Rows from block 7 of a small masked spectrogram model, named by matrix and row number. Rows with one number within an expert belong to one neuron, the router's apart. Each number is 500 + 25 x the weight over its row's rms, rounded and kept within 0 to 999. All counts start at 0. Numbers have three digits each.
After each expert's rows are labels from the 100 clips, of 14976, where the router gives the expert most weight on average: "peak on" is the class under the peak; "responds to" is what is common among them. Only what is clearly more common there than usual is listed. The data: babble in 24 made-up languages, each with its own sounds, syllables and stress or tones, from a formant synthesiser.
# router: router (model.blocks.7.mlp.router.weight, 32x96, trained with AdamW), inputs 0-95
# gate: expert gate (model.blocks.7.mlp.gate, 32x16x96), inputs 0-95
# up: expert up (model.blocks.7.mlp.up, 32x16x96), inputs 0-95
# down: expert down (model.blocks.7.mlp.down, 32x96x16, transposed), outputs 0-95

# expert 26
router.26:473521488502557526493515505460494458481505549495534485478516466515502519456481525496509531523486510447523501532483510479524472460528484514511500498527473519457490491523532486529477472504491487510490484481534515544518502491540511526480501472471497502454485480525466480511497478571532535516
gate.0:488511500508491365500500500500512499501535498382508553500490504499496493499499497500499511499448491498482500500500500500501495505500568500501503500487512500503500500500504500501430503509496508495500536520491500500507500500500495501496517504534502501502482499497518500500500498507501500576
up.0:500510500506500383492501498486502501500500479499500501500470500499499500500502539499517507503501500499501501602494493500565497502504424501502500500500501417499501500502501493500511499501499501500501483497493499499500517500495501500504488487502500500497509500500599500500499494502500500438
down.0:499516499377501658499496503500496500517495500499535499500500493500502500500506500503435516500446501500497500498500520500419496500500498500498500500507505494506500496495498495510506495478500520499495500517458500507499500506505500500501500497500499500499499503500502499500497496499498492501
gate.1:500500500338500500502500500510546503500500501490503500500500500500513503500501557500478500564499499513500500500496497498481502500490502491499499500608500560501500500528500506494496508510500510500510501501500488500500499500500500500501504499500495500504484500500430498503500500474500500500
up.1:489500500496500500538500500500501510500500500493500500500525497490502500500501612500500497696500500504501488500486500499500500500500500491500499505500500518480500501564500500496500500500500491500501500482500489500500509499500500504500497497500500500501500502502493500502498500472500500500
down.1:500503500280499506501500499500495500501501500493500490500502498499466508499500503500500501500467500505516500500500506499499513498487501490501477483499502481509509500501502500544504500500500547485499498514500472500500505500500501500505499501515500500478497500507513500516493500500499481496
gate.2:499500499531490500519528502491500486491459499499500477493455484515500502500498500500485500444376491414499513500531499500491541500497497500500505498504500500503499498412501500502500500500494502498500500497500495497507507495496498495502498491499500499498478500500500500512500603498541500547
up.2:544509500500502499546501501529498531499489532501500500513501459494495500479500500505500500428502501500519500536498503497500505496494489498499500502503506500491493480502456500500500506502499494522507468539430500500497505497499506500501436500490534497496509501491494501486505500504500497335
down.2:498510498501468500498504500500532502500500526502510494500486500447445498384500509501501500505526497511428500539505512500417497514500497538495520500501495387478502502492494507510513498502500517498500503499438504508500473479496502472494515500517490500503500499501500504507499502500499500501
gate.3:498537500502498500487575503493500506499501495484482496500519500500500500587500499500499500543497500501499471504369516500500494500496528467503500519432500500503497502514500506500500502500500501500495498497500501511500501567499500497497486500530501503502515500502444435500500501499500500557
up.3:499446501393501499501460497500500504500475502562500501500500499500513543487500534491499500506500501500516578498510502500500502499478405500500503487508500499499487501499460502500501500507502502501511482499494500473494510486503503500500512508377489504509487497499501501500496482494499502484
down.3:500503585326499599501495499500506500500504500471498487505500492501487500511500505500492500500497500498463502500500500520428500497512506502493500499492495499500498500491499505504540501499499504499498492503501503503488515500498497503504509499491497507528485497495505508500493503494500500499
gate.4:495500493508500517500501501551498493498505499501373501498500490505495497464500500500501500498498500481500485500491549498500501500500498494496504480460497500373500504506501468500499507498500500500486504500504498535502491500511417500500491470493520500504434501504502500500500449501510499505
up.4:506500514499501496502482499473505504502468501508629499514500500493500503521500498498510499500521519514498492500513409501509500500492500505501498502593503501601508494498497503499500494500500501501502501531498501492497504496498544500500499514509496499491553499492492499499500512439487500468
down.4:500485498487459500337497499487449497510506501500499503500500500500499502448500499501488500500490501563500500591498506501500502491480512496459502501503500507504500501505500500507499505499490489500500502502513500529500501500498502503516497504507521512499494493526506499490510500416479499500
peak on: silence
responds to: quiet level

# expert 2
router.2:461535473500542513473512470462516457477504497490496491507485545492494525503486521505527522508543523483495509507486489535513490459527487493538513519504500491476520501479420526512489454574473534490478477478513517539513482505508493503489470504489505516519470470513473498541480497497512524433
gate.0:482500500500505500459500495501497498500499500499419500470497508526503498500500500499501499500377501500500503502500502500527500494495501504503559500500499500526499500481501468500500502500500500489502541500440497500501515500484498485504382520501500504506505500500499500500498505500415518500
up.0:498497500500545500498500500501499499500500501499393480477509508500505485500500456500502498499390501483500517503501500500502500463496503509505554500487500500508497500499422425495498503502500500500503517569461489500500500501482490469512431503500496501512501515500498517500499520500500511499
down.0:500500508480489501498500505516501505531565492516494500528500504475502506512492501524464500501484443523500500501505513510499500528499500580503428500499451506504500500499500594491511491489501492515500493456544527507500500500497528456496392500510503484498500505543500501499503500504498498501
gate.1:500501500503489510556505499509504472499500500505516492499499500500500458474512499491481500536500504500502494499500496567519614500530508553501493497529446497540505501554505504502501519503500386518498501499533517510502540521500490497504453498500500501495483500502515499500475499488500504516
up.1:500500500439487516500500498548500500501497503497508500500500501500501500490501503488495500539500500683504500500504500592497529500535501519500496493500482497511500500500501493502500500502503445484500500502506500498505512510500491499485499512500513530500495500502500499502468500478500501507
down.1:492525512500526472471498500499506508500533491492502494510499498453521518510562500493500476500513507553486526488500524500501441500509454526530500670500505493500499533435500500499494483509500500497498518525500499505501500500500491500499499500502499500500508500500501499488505500500501499501
gate.2:498501501499530498499501500503539501500562506509489489505510514500500535501500500500320500480503501500500503483497497498497501500493500500500501500501497500475500500495501490487474555500500500499500499507503500507501500503499508535500500505498391500501523500500500486500499506500507496501
up.2:498502492506551497521500498516500500500626495501494500547511519498497575497500500499489501455496500514500502404492477489496502500487499506499500501496490500482518501488500465473471500499499501490490498504499500501502494500445513596500504510499500500507464500499499474500493496502502493534
down.2:501501497498500499500503507454500500500473500503507482500500505500499500507501488493477504502499496500498500507500471500500521500500500452502513497482521498500495500547549426498510500496473538500508498514471470500500521498500493542622507499500606501501498500441502531477496500515501501557
gate.3:526529503516500501501499500500499499500541500494495499500492502498478498310499516505501500500498486411504500499500502495500479501481501498496489520500500492505486502486535500499500500500497500499501498498513517424500498493500501501478500495501501500529500500502499488500500500520494495500
up.3:487566497472509500557500500504498539500498502500509503500492515510500502555500500497498497463501503502497456502499489499500499500499481510504501500500526493499500500509472497501505490499501500496497500527500341541500500516493499500550497506499499500500501500495564498500577499503500500496
down.3:516488516500501615491501497508501500501491492488478500497501513500359501505503500501499501498501500498498500502500500498501489500499498498529497499499498535500502504537496501500493548501506500524520600454499500482500433508500500500490500523499501489500525500501500503500498500495499501500
gate.4:499521500505485493500500499491521500500654491495507501500500592511499500493503504498553496481501502500485490499502499502499500500493466490500500554500498505500497495542500508499500499501500518500498499504485505519500495500494502505500383500500500500502513504498493502502503496507495500539
up.4:498536500501500499500499499496527500500530489494502500500509500496500500496500499500563499482502500500471449500507499500500504494494452480500505580489500500498480483609478503501484501500500579500499495498457501500505497500494501500502484496500511483631500512503500504500500493492500497505
down.4:503480500495501462490505500494518487500497483507525500500505454500509497501500502499501446500498584481500500500485486500512503618507500444497500449512498514504500394501498504523502498499500500502494504548498501513517501512500497492448488455516492514488500501498501499501493526496513498456
peak on: silence
responds to: pink noise; clipping; white noise

# expert 4
router.4:505489478483536488503516483554496497531504479479493515523509507499496402515565504496499504511510519526505483488494422501510543446472466494486494462513496485516500499478493500488514514502488480479483536509515448532466493506491504497568546504489502514477476482486523514480513509521500502473
gate.0:500473500500500500491311536508500500471500499499500479500501495504500486500501487500495500486500502493499528500499496500502498500536500500498500495501500500500381516500500500500500502508500500494497507501500500500500500497500500521495549500500500500500500508504500498494521498500495500500
up.0:499504500510500500617500500488502500635502500505525506501484500490499509487492500498500501496502500502502500506500515496465506500490512502505500530492456500504484468500495500492502495498434471509502504506500516500495500513500500498522493501500500500499516413499502500500577505496511498499
down.0:507534563500501509501356427523498500526499502499504453492500497499477513502497441511506506452498492512500499495500504489476497507507489500482503500500543500501550497500504500538448508502498545500492482500500472503499475500500497500506486492520506500510504500500500502560500500501500489496
gate.1:499500500500502501499506501510493521499499526499496499500497501584501499511500500512500500500490449513494439584484499433502514504493511502501504500476504499500524500520474497515499469442500511607507502420504500520500501502491513453504500493470495475522512500509501502504500461494491500473
up.1:501494496500529499499496509500503518500534473523479504500508537501500500501500534501492500504500492500490491518408554500509501497500572500501502489498500513504500500500535497499504595378522504561501500477495500496501503505501559511498500520497511495500501500516500505500500500470484500501
down.1:490491500433468661549504501500502517500496501500494500499516510500422506502497487500538511512496485495505499494448488543500499485500506500484491511495498453499501501502497467510503492500500563500483503512499507504500493498516499544500494504500507514487500474499502500501499499499488500503
gate.2:502475491501499527499499499502500501499500494503501514500486497500501512500500500519500500506501500497488491501490500500500493500494500562474502495568500502500526497500492501508500500500507514504501613495500500473503497500500500500500499500319500505500500500519500496513499500489502498500
up.2:502441485500486517500500500500500501500500498502500501500493500500503505500500500505500500506502500500493494500453501500500500500499500508499501499534500501500523499500499501500500499503500503501500513498500500490501500500501501500500499498281500503497500500511555500511497499500501498499
down.2:480433534500507500489501514500500510515487537502505508504506500492505491522501501490534494495530500484502500494501499524500483478502500502449501448504499501498506503466519501510514491491500455473500511483524494501503509441503506502500500500336524506521476510480493499552501481498496506493
gate.3:500483518500536556320496500504500500500499464500500533503534505481491497558500500500542501497525500499500532499521496500457499505500504500506498464507514500497502493500501501518500537530501499503500495500502500499498483487500501504496505497560501500499522501500482500503496494502500502500
up.3:501478522503557567499517499499500519504502467500500504502523510500498492501500500500516502493501487494500521500538499500353506501484502500547499489526530500500521477500507501537500508502501496508500445485508500500497493489500500503500500498511500500500514503500412507512421500501500501504
down.3:499447501502452514490494501504502520500494516528500505500548500501472492500509495502499501500500500499501500499497501502477466500496496507522499500497542481499500497495500500484494500497500705499500469501479499500500500519499501501489497499495501499473500499496515498502502501519494500500
gate.4:500515500502513501500502497528500499500497514466500500500499509489500500500528500637497500496498509503500503500481686517509492500502500498501500502501500500498500489494500500502500500500500502500493501519498500500500472494500496504499488500499500499503500500502494500499500500500478500500
up.4:500534500499516500504500503502500500500498503491505500511500504495500506520462494586494506487500505492495500490496703457514500500461502497500502505501499501478500474487501483509500501500500500507489499500506499473500500498500498524501505492498501503493506500509500499497500500503495500501
down.4:501462503480500504499500500496502501500500499283499505499499499488534499507502498499500505509500502500503516498511511497500483493500506500492499446489500507495500501489502502493500505501501498459500503492501486529500492462500500496498500492500500492496499500499502499502482492500511500509
peak on: silence
responds to: quiet level

# expert 10
router.10:523509468520555501475505462469539441483505501478489483489509505467497544513496534489483518495480491542531503461487509493485514478507524470495502515495477486486507484498486578526542489501484531490491500481504510474500474464488478529497476492462520488576474479495482490555492480483478509453
gate.0:498492500496500330510500500500503500500495504499496512500526489500495500533500498500501500509516502570523386461505500501509547497497501501493499498501502444501500500507500500491500500497500500520498496490502501499503512522506499499505500501506500499486500500501500500535500500500500499493
up.0:499500451500508321500500500498516494500506500479492506515516500501500475499500497500500499500390498466500500478513500502500557498485503501480500500499501444500502498500478500479498491497499499474500500505501500499500507529500500500503500502500500499500500500497500504501500498500500500499
down.0:465500513517486685503500500497500421500498501499496497501500500528500497497496500501512516500498507484499499504482500500501464532502496500512479508500501453491500505491516503500498497500498556498492500515499501496495500498500481501499487501453535491498498501471500515500500501507521500534
gate.1:502533499562502511493500500493500500499504510497501499501498504501499501499500495508500500348554499498499442541499492507505505486499505502500508495479500500496503479501483516500499472498499482526500490505500495585500500487469488489503569501505499486500520500499501500500499500501499500425
up.1:389555500498486502494500500442483501500520499502517500500519500500522504500501498500534501489500500498499497528501504464500502500486404435501500499491500500448500528502443449516490501568500499498499500499527490540492518483500503498479510451496503483501500498500496503499499503500500505464
down.1:500500472588500344500510505494496500500515500499500500499500501500564498501511500500443500500501500498500489521518499479500500503498495496421518512505501516531506500501500487445499500511500502504518501500496500505485510499497502500467498506528502476536502500500500503500500500511506541518
gate.2:505500500498469503506490508498480498501500511500499499507493504507501462528496476500492496460504500500505505500483500499500493505512498496436513500501501483494500500512496407501516521503500525496515500518516500481514539498500501507503500505488500504499492499313497499508500501499503499498
up.2:500500501499470500497516499502503498506500500500501500500516498493500500492500550500502503515498500499497499503549500498500503540475558500519498495500500505524495502500504503500498500442500492503500500500489501507500486505549499498499502501500501498501506499603506500494552486337498500502
down.2:501512481500485499496503491500499505512500499500510508505500501500505488502421472493504478482500515500502500542432524500500500501498523497504490499501497500504493500500479457500500500495496501477496500542498500502582500511508524497512500502506502568415499501501457500500506499629505500500
gate.3:503491500496501466550500500498500509502495500500462501636482500502502502500493497539509500500454500501502500500439500500500524506521500522500511602493500494502500499500498499485500445509502498528509494508538493501499503494516497499523456479568469500526500500499496501502497526508501499491
up.3:493505500502525499500494500506488499504509584503474489560504500490499498503500496514492500500481503501485491500500454500500496494475500500499499450528509499501470499492506500530501499519499578494503499498607500523495445501500502500426500498502499499476502502500464496495500432500569498500
down.3:473499486397496500500496501500528466505499501500501506560501500498500403485504480492491503500500501445500500501505500500512500551500493548437500498501499526490499474495500502505500495509503495501500501488489514499498408500555500567494500494496485493498498500500501457492504498490495498493
gate.4:498507549500500500502484490536488492500491498548500502515500500509500494506492447506499511505643502499502500500500501538499496499500500443499484503513502500559501496499500479500499584499500514499501501501500510494497490508489504555500500481501496502494437508500492507500500499570506500488
up.4:374495499434503500500502478467499501500501500497496510435500441506501500492501500500500498484500500494551500501493499440489501500506500500460500498500500500498500502449500495500501498503500386515501500500499497513499500498546494496507526486499500498500504499533501496499510499509460498500
down.4:499503552599491501490502501502502522500491484499500501479497500495500497508483500486501496391502497502513506568500498506498481395531518501504500498437501503521505499511513514499499499503500500433519489485504489496500503439501508502499496510497500500500501479500501473499516481504499499500
peak on: silence
responds to: thin (high-pass)

# expert 23
router.23:487525496512547529490522499462488455481499546514497477484498448457506490492479535480503541511508496522507521494463486569521490452498502506532496506539473510473487504529521526534507497513498495504480490480524507556518486475511518521465519485469495509451503476496486478520492500579513540493
gate.0:497499498526500504489501503486494501499497498500480501501533542500501500497491501454500500508499500534509524510459498499564491498512500500507499492487509500501500565498507501500484313493501501517500491500488500518501501502477500499488476500512501502499500483447500501500498485499499500496
up.0:517502501509499501486500500459496500516499492500498529508522501499501534498500522477500500511500499637510499519434500491514492505500500500500500474470503500498494528496502500499472412501499500589500480500486500500502508498481506500499414499530500500500501480500500507500500471500494500500
down.0:500500529516489494511498500444519528511500484500513513489500502482501500491499500504532500502439500500507500500519501370529489497499496510518538500507479577500512491440496471501472500501498479500500498505554499514543500500501509465499509483507498491503500500595495505500512500500489505498
gate.1:500488500500500506500500501505500456500442500540500505499500502717500502502500500499500500498484500501499513501500500524479501500500500500498498502473503500500500500468500498494500499500500500500469497498500500500500497490500494500532513494499489494503504500499499500500500501501500500502
up.1:501438517500497585419499514500500431501500500514500500500501555500500501500543500499501501495487500501500508501500501542389491495500501500500499500495500544500497502493500498500500497505498509499501500499506501393500492500500500500522506501499500500477496502500500500505501552508500500498
down.1:499537500493555354507500499500500499500502496501499500498506501500502503500496507501499497500503489475502500495499484498540586500499502500566500533492472560500501500507516541500499500489500478500500501500500437449504482500500500505500504500537500502517472521501499499502516466501500500492
gate.2:454431497497443479500501499500502498495504499545509500504505486502489500500500500504524500503519500479522378500502500493476479533531506483500520500501559527501498505467500501498497500517500504520506496460500500497500500510530495490500493503622505502501458507499521500520500500501498500500
up.2:473442500491495496499506498500501499499500500508507500505533500501478500500500500500500500505510501475509416494498600434487498520507505500500525501501514504487499501385500380500499500505500508503500500495500500461500500501506501500500497500521508500513489500500500500506499506501500501500
down.2:500505501500497507499499499486498519500504498491457500491511517498491492509499500500500499513499486434563503500496505509501518500500505466497505502499504514500505504681508477497488500492500500500503423500500490518486506499498500501515499501501506500500460498493562500499500499499499501493
gate.3:504465502500487508503500500500503533508501500500500491501506500500498490496500500500500500500500500500500505498503500503498499389500504476500547544489488500500500499503500498517503500493498502500500504491466500500499500499498670487509499503498490514500476501547496494530477568498500499500
up.3:464502495500500499496486500462498492500488500499487535500494500500502510502510501498500500500501505544500498516478500497500500663499488522500494434513540501500501503483501500500500500503506496500498500500542500545502500500504431525490500495500506502499499490466511530502510417510501501492
down.3:500501500467482445500500487492514588500517500500500497500477515499500491494500504501500500613501503466505500493495500502500464482486500500510630489502505534503517498499504572500500499500498496500500500476539500497502520489500519500518500500499476498499500492504499504503500496509452495500
gate.4:537496499500501499531500498500488500499550500536500500491561496496500408498515502513499497407503492501486498484499470503428500546496499600511500517497500505507501493493527500500490500442502500497507498514499500486499499489512458499494467509526469495502517500476498497478502494523496495460
up.4:500498501500481500499502500503500495500457501503501500505501502500495499500498468509499502433553506494507499493496500436533500498504501370502498490496500502499500502474460581515502483499500488507491397494500500556501500518504500495501545502497506500500500499500511512498500526500506501501
down.4:465500501499492516510499501492507500497499515500501499500501500509484493499503496502500471500506540498498462501491497481512499497522499340531499500501504478500483501500496500607502500523498503500490500524477484498498503445502489500496498500499502501487590500500505500510496505515502500500
peak on: silence
responds to: quiet level

# expert 29
router.29:487474489459542524465519486583500476484468519492501492507485564513492493533485505476517524525507512483502492472473536489492460440492472484524490523515472517485484520484458517515525447521488483507484478496522509504493490493522450489437508512491521511480484477471512494502501523558511515497
gate.0:497680500493500500514499516503501492500500500479500502501500494503500500477500473500501501471505500499500589494498501500568502492499492546499508501521498500499508500524497500500508500505500509480495504485502500428500496507500500500500510507476502500481500511513510500501478497487500500499
up.0:497592500500497501501501511499500500501490491500567500502512500500493498496517500499499500500503503497500507500498497412512501520509499500500501499501500502500499500501499491499500505531500502498500500499500499313500498502500504523501500500522500500499500507490500500494500510500507500516
down.0:492452474462520500498488500521499499500501489500501500511504485483564475502511515504500495499500506604452505495499509488496496495499500570420501500462500481500505500392502504502528512502499497480500535503500502574500506494513503469494497500498517490498498501500499503500512503485500499500
gate.1:499513495499502499502480495498501494406498500517499500508501503501492516500501500538502494500499472508453505500531497513514515595497511503503500532498499497500504500482510500511500502445500548500541500499500500529505500500499526475471500498434497503531526621506509500500459489476500498502
up.1:517485499504486500491603506504500500500466500492500500500497500500500507516499467499499501500504504501516498492459506438500511470500499507490500502499496492500497507507478501500494500501538500500500505500505500467500511500502500513524418511500501502499500334497500500513500501506499500500
down.1:499500500448471505503592501500492501501497495510497499478500526556493567536498500508498500499527492445500481500500500542503504502438504464529500547495500500503438531594497498501499500478504523498500477514498513423524514486500500493503498500490491512500495484505501500514498504500502496500
gate.2:469499503490404501508491513507490500547559500515508497500501502501500523510506500531497501480544498500488505536500498501445500641500500583500503484531500512500500500497500500450500500532498500505508498509505501509513500500499502500493500505497500519507498500506501502500501547500501501500
up.2:474495496486500500509500493501500527500477501500503497494500560495500483507493464467481500571500500499500488478500501349501500500535501416500495494452501500494501500499467481500451424497492500500494529492499500498499500503503497501497500498501500500500498498500491496499520500481500500501
down.2:498484494603475500502486500494485501501496500505501497497519501501497473499499499499500497500473495458566500500498499584501486495507499408500500518506500501473504496590499477493502478481490559502501491500497507498501510500500500557500548494481508523500507507513519543475494501504499500508
gate.3:499492498490500500549506500488539497500585499492502500500500509479494501500499499500524495474498499493501503500493484500500500502502453449472481502512617500463503500496507501500497505503500498500497497483475503500500480483566483521500508487508497555506501498530524496500574503421540500488
up.3:498512500500505500546500495500506501501500508486504502494501340499495482487481499499517501500501488479498499519495497500503502560501489541499415500525500500490500500553512499514499500500498496500500500492499500525499500491491499500499500466499500499500500500534501504596515500502480504500
down.3:500458542500444503476503500487500481491463507493572500500500426506497449512446500449477500471501500530455517506478403521488495514502499500507476496565497495499518500465441497485503494500500507482494495500501505505500497520500507500500488500474500514507476503500510501462488495494457500499
gate.4:501501500500497432500500500491441501500500505499500503504500489488500501471494486500474501438500498495508502507528502499584494500508500500428500496497498377500502500538500501500507500508502457499500477521555497536501590502510500500500500500500508499497500503500510500500507493518502499493
up.4:500500500501633550500509499498500506500499489518500500500500513500500497510500509529500500500598500472452499463500499500502500500500499508642510500500500500503500500492501500508500511485500517528500515499500500494500500469496503500500500498500499500500500504509500500500500500500494502471
down.4:500502500479499448521503506504499517489504500488485500500501500513536495501496528500485500516500501447577500501500500500495541531503499500493500499505500592474502500519523500503499505499532352500500469518542498499501475507500507502484493502500500498542492500479463500496499483505500518496
peak on: silence
responds to: quiet level

# expert 8
router.8:495490495516454505495504491452475454500520492491480470506477526556507485503466542473518503527522519500535493528505548462504502560516534477526497508475496523467497518458490472506459498512498519507483525491502520499500517504523515531513563486505509551431481500498506511537475518455499509484
gate.0:508516523501505500555508487541591500500499528500542553502498500511500507539526490500489513499490491513511518501500521501501507502503497498620500500535500499507525489496571500492500521490511520500500496501502506552559513521501498515496530500513499507500502501500502500511500500572516498504
up.0:505523500501499524501505566505515454498497527501500512496516473500500507507511499500499522503523487500461518499500514525511509507495500573556507525499459499500501500566531617535576504492511500500500498498495502530500500518521509502500523500460499499501569494508500499501504501500497498508
down.0:526500468500502488497501498498492500504492499595492525489469500500498499488499500500502498503502505500494500496461499476500500500495588493502502500512505499502480486551627492494550500500507489530500513549501499499500526495500478503501529500587513502497488487494501483485500504516503499500
gate.1:493501428500507500487500502500499527501509501501502539502481497500504512496463500494496495508452502486494496486500502499494500497501504328501504504491435489500555491500498503505494494500499499500500497511500500499501509491500500508501499499500498504522484494478498502577499501498515500452
up.1:493500501499504500494500560499500511500500499500501412513501457503500500498460473531425500500450500500500500455500476501501579498394510501513500500500491500500500499506527499527500457496500473500500500514460500505514501500500498496533544489503487500500495496489500505523498521485561500500
down.1:536500494448492482500500508567498497503470504496513499500499497486499502500497508490497504522518503436513543501497436496500584506502493506491499447489494516500500510478389499497504513495501494531500500498500500507500483507499514498400500491500504509503500501499500502516499526529466499514
gate.2:512500501508507480499499496500498586500511500501452517493421504498578502499500516492490483459451500484498454473500503447499500500513498481500504500507503482492516481503465500483474497502466496500500488501500499464471466420488499500504500491500501505530500501497500491502523406506501500483
up.2:511490500495501500505500505496498496501485507553499500502495497501487485501494531500500499498497499552469495500488530500500500501500527524499503565506508499497497500500506500499500507496499508501500501500527500503506498502501500505500558501500499491501593500482500489501472502675503500500
down.2:503504536500505548503494486517515510500498500500499521496488507499344522500487508502498500535500500497508429500504509503502457519505504500515500468441487500487500533471500495426498500499497503500492487499503501492500486500501502434503501494497532487500500498503508468502477491500496525501
gate.3:500508506500500500504501500503500435499496500511468499506501447526501490521635478522521499453501496498493511523501489583487541513500500522503501521502496499500500500519481500532501500500499500500500505519501504526500526503519470459506559517497499510503500500522501498497473500551558495507
up.3:507445489492519516480491510497499498502497491423485503498500498483497499500491521490492507548498500497500505429500504485513498501512563559490500500487502499499527508497512520497509498498498501464500505471479500483485465499473522510501477499405500495492487499419500487535572489501500503550
down.3:501571499501560462505500490540503499503523605493504501500507504458510500508533526519494488479499495496501503487486486477500409500501493539501496497447500515500520500493500505424503497500498500502501479496500518500499496497499500490500502503503496502493530502508513466500587470503500505500
gate.4:500505556467499580491499569495500553500510501498500500500499520409499500503449500507500499515528500500500498490501417584498505502500495528501505492498503502501461508563503494503455487500500500479500469500472506505513504480505500500500501498499498482502506498494456502499469499500500496504
up.4:495502499500485500484490470500500662499503500468526504499494571499494503491473501502500498500515499500504497494503499506502496503501503496501509400494500500460506500461504480498474482527497500501509493498520507503500469500500500509428500503498502499458499499499498500495489505501501496500
down.4:499493443442497536494494500540492517500500508560489500487500476500536498501523500498463495500521488494481426504501498451513496500517499502445482494501498500502500502489494475500500458490501494592500504500500501566499500496500499500469461499521499536518503500432501509498468531489499445502
peak on: /y/
responds to: /y/; white noise; /ɔɪ/; /i/

# expert 21
router.21:489499452494493499482487477523480498506518508469469515506454544558505505501589538507527490532493490525531514511493490498483481465506477455494501472510478532492489489461520475512489506503526522479478528484512456489476507466505490498560535491501501559473462504495507509501469518469498508454
gate.0:496493501500529498513556522502503559496515497498499500499471519500501483499500500500500487569522500494500500500500490528499387546563501470496502493502532506507536500470483500475402500484524500500484489483486502501515498442501442502498492500528500502500484497498503501507500519500500500495
up.0:505470500515500500500500500496500500492536500495494500508451513501500428473494502531502502498500490522516500501500500513496500481530530496500496489576617466500500500499515499500477503501479500502517500496498500489504512435499500504452489499482494563467511501502501502524422500548504503473
down.0:478383500512538500484498500483500512500497500491498509497527499505540505490495468497505495505496500492504507500501509503448497495501500462506500496497498490500504483506471498428500498488500494508502481387495497486502506413479500503503482470512507509463500506498558499523509503502521499510
gate.1:457385512498507507463500500501528498506500412500526502498503485512500504506508481480499499509500498499516486501543499500460500497498485497507522509500508506482483499488507472477497453477499496501506522621500500552501500505502488500503500510499500501496501510500558500511485503479491521500
up.1:501416500498514506501500480502501472500505512532490503500502500464500498515503500418490500496498485565502465501455496499483472500499500482508499491488500502505496502492452535499499494414500513458480501561576500526495502500499500486502522503458479504500513503499559500499491452504500504501
down.1:497428500463514500500500500497518527500529500497500500500478499499641501531502499500489491500485502500454508507500502471454500499500521486366519500509500484498499493499520500488514499501500478500497545489500495500509498487500499499500500499490490502495493498500502500520500501500509500523
gate.2:503500500503503500500500500584500509491501473498500499496500499560499534498502451512461496497486505500513500447500500423500482498497503498500556487499500500499499553441457497495498500513501500489497502499501475467500485392500466505499501502498499481506500504481507500506498500501500500580
up.2:496488455500485500499500517507483489506499500471431502467500474486510508500500548493533499500502510453478500495499561499498597500514499500500496544500500440497493499500550495512502525500500532524499503501500500392500503571504502490500500500501503500501500492528475500490492481498492500498
down.2:498502500459500528516503516500488534500500500407500502500500502535530500510498466504437501500500503460500476510500500500490577500500511499412501553482500504500503472500513500500500525495492502465492500500493501584506469523500496499473500559471491500499500500500533501505515502501529539500
gate.3:496498500499500495502497499500501525491486508500508500495456500557501488491473493500513498498450510500500500465504482501500473508500500457500508505502574482492500502407509500498502499500501588493500501497500499495499482495505459498499518500499499484469387471479503485463500508500453495460
up.3:498492500500500495500496500500501519491491502500512501492432500555500472481459498498523495499477515500500500492501477500500469502480500457500505503513597489500492502477500480498501498493500541498500502454500498474497482458501482500499502500528499488481382467486499496480503500494457486417
down.3:480504514514495500500493500512495500501522500497502491498497500499504492523515477500500488472504524540501500498490494495499434511509490501500500499500491535501500455434500503500479499507477337481498486509526500498496500486501499500536505520516500455517573515500509500500495500543500516516
gate.4:509500497501685502419500487511500467499481519500500500501500500500501501458500500500515500504501499460505501499508500500474501441500494501501494500503506498499500500556503500500499500501503486500500506536497499499500500499491500512523512445494502500502499505501515500500501500513487499504
up.4:482501508502487500421497501500497500500501560508496498508501577500500499619498500506491500490500519500477445526499500500500502520501514416490512500499496500538502500407486501477500500500500500498495498511537504472501500517500500500500493505481500489474508499500496505503524500505532498500
down.4:481498502501499500470500500497505502496502500452509500477490491526516500535502478501497500520486507589449470495491527470405506500500495593502495500500481454518500509450500501441498497504466500501480570510510519499502502466487519500508496479502476523509488484499532501507498497488500498525
peak on: silence
responds to: thin (high-pass); white noise; mains hum